config = dict(
    model='contrastive audio-text model',
    dataset='Morse code for random letters and digits, with fading, noise and interfering tones',
    hop_length=160,
    tokenizer='char',
    vocab_size=41,
    text_encoder_layers=7,
    text_encoder_norm_position='pre',
    text_encoder_qk_norm=False,
    shampoo_beta=0.99,
    eps=1e-08,
    precondition_frequency=16,
    ema_decay=0.99,
    max_steps=15200,
)
Rows from block 4 of the audio encoder, named by matrix and row number. Each number is 128 + 32 x the weight over its row's rms, rounded and kept within 0 to 255. All counts start at 0. Numbers have three digits each. After the name is the row's rms in percent of the matrix's.
# convs2: second depthwise width-25 conv (encoder.blocks.4.convs.2.weight, 144x1x25, trained with AdamW), a 25 kernel
convs2.0 084:116157082104117123114125125119104106141179200175179175141091116136112075152
convs2.1 093:199155181137172139154135140152122126124134153158136145147150162171182172181
convs2.2 089:170106132121107134139083080072153176129169135150065083168134115112164114150
convs2.3 103:105124113116120108127107127130091089174218202130098102149082110104129121134
convs2.4 121:122145117119089129205184078051124166166136095127152147124110133142112116134
convs2.5 090:182171142105138159161131141092112100115109075127183180180143166095137147149
convs2.6 117:130129115114139137138106135158072076028108123123081096121153131129172150158
convs2.7 081:163139143122162099182173139168184141091118104094102153110168140114064134162
convs2.8 125:126153120117157169159199205196151178130131103104115103135133125117134140111
convs2.9 095:060087086134124090108137077098103197159167138121143131131151124123099119175
convs2.10 090:144140179123116173101176133153127161143116102077052117155128130091076164120
convs2.11 101:111124163148087161119150140152194126089099056109135136132171121196104139120
convs2.12 097:141091136159111127112100057128193201195117115118148143129138149099106130132
convs2.13 111:132105168119142140137151136045051095092085065106133133131146128129139136115
convs2.14 080:169157137077064143059155110135139157142140085193145124101103120130154126149
convs2.15 092:097160125082158083071131177153171164126092145173159106173130106093138114119
convs2.16 098:135105087138135133112141132149112139177143041033107156130115157119135142133
convs2.17 094:180115155127157134154168192159140158136090097094117169109123161160173141180
convs2.18 086:106093120064199146087103084155175158130109132097112107115144136161128144179
convs2.19 091:148164137148132134155146161112110118019072127151098156110105099103115129095
convs2.20 136:127104121123101113129120102080080106140210206186145111113122106136119126107
convs2.21 096:120097074142114119080151140136095134179194160099098175121089085143098130106
convs2.22 086:167107134147171159127068126148124137115069168175123098149077122182099162132
convs2.23 107:120104121099122136137108157195077095188194188131107125152118113094109129125
convs2.24 094:126131110130124094122124112125153183198201177135101079100123108109120091091
convs2.25 092:174132144150087186117129119076145131145064100168139099131101146175171142089
convs2.26 128:112135118115114126136118099118065083041074068098134156143154145136107144120
convs2.27 087:095114106108115112134127084079110139211199153131158137116091110078144122123
convs2.28 094:174188197162162166134127158154114126163122084105116122165149149134168145164
convs2.29 092:101124131143125114135103070163162136048098143098162195156164160123145130109
convs2.30 094:083105136118080115198149170125112134122159112084145155164107067082137139095
convs2.31 090:143171126134119160101164148080066061083068082151150128141146128119133134127
convs2.32 089:132139117143106129110127100098100070116125130164151175174160166156139168214
convs2.33 091:102122143142098174165180181132182082088114123119129104115102077120102132075
convs2.34 090:103156122140142132161175149076059090194167152139116095104163100153134124139
convs2.35 083:099122132130108142157116153214211153113121107158132136151131102150100127070
convs2.36 095:170135112124084076127087109132151149066059126174128160125140153159131143176
convs2.37 095:130157132140137136186148086066108128141113140116068118199164127095081110142
convs2.38 086:072090085146107100173177152132125163138133076091114157157101096150128102080
convs2.39 090:146119074115078123160110109155104109134083180158160082114101191125101169132
convs2.40 108:138118139135122122115115125077073044028103134118111127145152136133118132126
convs2.41 090:142119129146136112127139130119114087097129076062046157170176152134146150090
convs2.42 100:113140128092144087117156151159072078183179188101082152120141131129133103150
convs2.43 069:173136156189135178101120106102156104127184145132091139136067083117131095092
convs2.44 090:117144153126130152150104141074133126173187165194128113083080116133076161128
convs2.45 124:089104119107082094096106074114125143141130152126099096068089107090113110060
convs2.46 097:127076160160196140130086138108140142129134066122168133064154150117135167098
convs2.47 104:148154166175178153139133169138088056098139096124141181178133161142117133123
convs2.48 106:157125111146172122092118158168169118092066137173151088078133178168121124148
convs2.49 102:128127136118120117191127050073086158131120137191101102132165109102094144115
convs2.50 085:125149116100093125146140176171151146150120069066105141195132105142103085094
convs2.51 091:118087140148092126145130114087157221152098075082099150139149110105153109114
convs2.52 092:099112123114122119110103147144129189181134201168148084164155125063117123146
convs2.53 092:151100112132135115092160102104173206182104060082092131130116132142129120143
convs2.54 095:112093129128132145116100111149166096137135167129129186129050099151051164126
convs2.55 078:159155167133154185139119204151079097106082092113084115093138154126144132137
convs2.56 097:143140161096126112082139106044136055073129117107141168120128157135108160125
convs2.57 086:166127134176107150187179109101103102108075137134133150090079111181110131162
convs2.58 093:118111158137151154185191187191144093138085073122108120149128120137113136106
convs2.59 087:075142146049117180114120154099163152103114125137140157067127116135144185111
convs2.60 091:175163149148097110158101122170079139134068130151097146158117169129130181185
convs2.61 096:195099167081147091125113144053141113143119130183168124114110132172146103122
convs2.62 111:099145131155166152153151123093094051054085082121091147146132123118121132151
convs2.63 108:108133127137136157126130144119102094157170195194198163175162156132138113134
convs2.64 110:159099100120104086121163180176188132131120148189182177140106122113136114142
convs2.65 097:148118125118139121157136153108088086097093083092116185200195129112110138146
convs2.66 091:170093141112122137099055124105151107063094114099123117131182080125134090095
convs2.67 105:127142141104118122110113115089132038048061134108124094126129116128125113093
convs2.68 115:103127134137092121111070115115094083151161197209141096113147122092134138142
convs2.69 120:127099124130121147129134123122121087105033032084130123136120126168135119126
convs2.70 083:101119153124120161135151130097129163160035083069131137119141088104145123080
convs2.71 082:154094120154169203197068095095129172122128112105125089123119130116150140124
convs2.72 098:124145156152129152142102059068088139200188118105083108140115127121119137137
convs2.73 109:130164151151119133149170139189177200213155116102127110128136137124139141128
convs2.74 093:141140176134143080090135117107132185091081059132167138111156169133095151156
convs2.75 086:133174186168157114124120059165135093113081132101138134132117088070151098143
convs2.76 121:141136157122142111060035105152136079066102141137111158120141127147115143138
convs2.77 102:094139108147152147088126074123102029081106113107122111138184141128138129107
convs2.78 080:124139190160095110195170146134159111070094091107108085097090147123122130131
convs2.79 098:085119101102094116114073114133137222159157139126119123125119124161111096191
convs2.80 104:106118130117125118108136147139098169211196171131191160141111103134144139090
convs2.81 097:153112091125156115142101125095111106160188163133093100180187129090081087112
convs2.82 115:131142103134120110139149080083102171212202120078101112138140112128113125116
convs2.83 098:094116096105110146118138185118064067169184169152141095120119130101122124090
convs2.84 090:130116153139132140116122133146150149163106109228218152117097132122095135118
convs2.85 091:169064092118133130135199156192166124119124101099148180148121132156125131099
convs2.86 101:171171129138138130140185177164124083079102082060142141126124148137112134087
convs2.87 098:126100126102118106133189205214168142111125097144125124098106111121107102142
convs2.88 091:172162173170156130164161106122150142148109046079145161127139147122161146162
convs2.89 104:100125082098136069137123108153191164160059072145148135118093109135124130112
convs2.90 117:114138146142102140134128098165169201221195142138106123134126126119122116106
convs2.91 096:130128135155103113127102115136142111156164191167078036103136085129156127104
convs2.92 078:108100129079132148110129110135130190176192196118129125139081100097103115162
convs2.93 088:093137135132105082154103118132146152070064064078067112121130119099134121120
convs2.94 084:124146110164187136099080050061103141164123122122154145134094148153127156141
convs2.95 082:149116125108115105137111118066062046059109112128099101149112121113119119111
convs2.96 109:105110119134130120126122117144150162130049108109212206142133099100132110117
convs2.97 096:135139104103135132118111082168196130224163172131161131109104144113147133114
convs2.98 142:134118141133129139132139112095076017081061096130142138127141135125115120119
convs2.99 095:112115118135112123130104050138225138125161132048125126103120133137134138120
convs2.100 096:131098115130125129130139128154168100055065122193190172137101121138108106142
convs2.101 116:120101148114134130148110116077087113041041091140151165132135131133134125127
convs2.102 113:113135150112122110138136175166084039058093144164163132140108137157113135128
convs2.103 134:122119130118112120118128141156190187213200160120099106114105117111112127108
convs2.104 121:134117143113094123129143152137066093061097204198153119119111132120138111123
convs2.105 080:118133156178193105150181151079120110143089145175083083114098133140113109105
convs2.106 102:144138126144137142125170129113053032101158097104126119146094102160130141164
convs2.107 106:093135120116098112136124132203192192148090076108147111086093124126143139135
convs2.108 100:158094167168068125183104127150102145132127089108043111134133116157158131142
convs2.109 086:164114150112085121130143120109185061107175171187162131103106090093127119129
convs2.110 093:127152152129125117146128151141220190153160141136070075102125114109120133088
convs2.111 110:147116125129119139137135107058057084087044104157124114140152132138150150117
convs2.112 077:134164173179172185161157155114141105128113140081169098104097165089129090123
convs2.113 102:092134126146122118089093081134085141171183114122178174101094080170123160115
convs2.114 121:114103094105122132159129169124076047110072124164181166156110125112112113114
convs2.115 100:128156142122115135123154147101117078031077101136082107078118133104135164134
convs2.116 102:084143110149141130099167154090073072084155159110108157142147107065105123161
convs2.117 105:138145155128164152101073070091174125124148188155105109077126169131147090115
convs2.118 099:114156103066089076103135146130163197132114102178163142102148111119143092163
convs2.119 135:111137130124122116129132121125157216218201128090108111130128116146120137118
convs2.120 098:149097091107122101149133140110209206156161129104131127076101119143134159156
convs2.121 128:128118138117129135132176172192200199176169111109116131096113123127147125122
convs2.122 100:165131149136134162113060127163182207144150091170107132140156122140158121159
convs2.123 142:145144128118133121124128109121125193188234190163136131124126123139124135127
convs2.124 092:115132069160122145126095127098120084089172219177129124150115100141110120149
convs2.125 122:137139144148176113124203174066051083145133125130148108119156114126116142139
convs2.126 080:069095133116117096165100134111159149159119213112097149167113091088096132122
convs2.127 097:119140126111147131126117121131112079081105164186191179190174151146146109144
convs2.128 096:082125110156123133103141127173203174118075108140147176173168137141136157158
convs2.129 098:162142091147139163149167148084052111065093162122146154138166118094153113127
convs2.130 097:153132151112124181190188182138124070097154101077119150130098130156115125122
convs2.131 081:169137119076118118142099138073134176118144165153166089115153125088140050146
convs2.132 104:161149115167168119092087143108088189170111082121085079136121118163151100151
convs2.133 086:159107140136114172119143151170180185162112103077101105074129166171109148146
convs2.134 114:120109134112094127137176180197185155140089077090135161140101119134120103165
convs2.135 110:145140114167119071083081078037094136136144166142118145148115112139119124150
convs2.136 094:143100117157092133160109113138072145173074122189111091188160086124134144133
convs2.137 087:086122118104128123128139128110126129074058033083135148091146137161149123135
convs2.138 114:109119117128134131118108138111069140229191160100063115121129131126127138125
convs2.139 089:138110169142084150094158161079034099177127123128134123097132123093156132129
convs2.140 110:115122121159112138128150140068019060119147169149130133131138130124111143138
convs2.141 109:092139158142095106156103061079133176137127106177165060140110121166127124135
convs2.142 111:102126122135149176140104097072073046161172158123145126113143123155100126093
convs2.143 100:092107148132102094171210088106125128072091090136165150129091150110102122144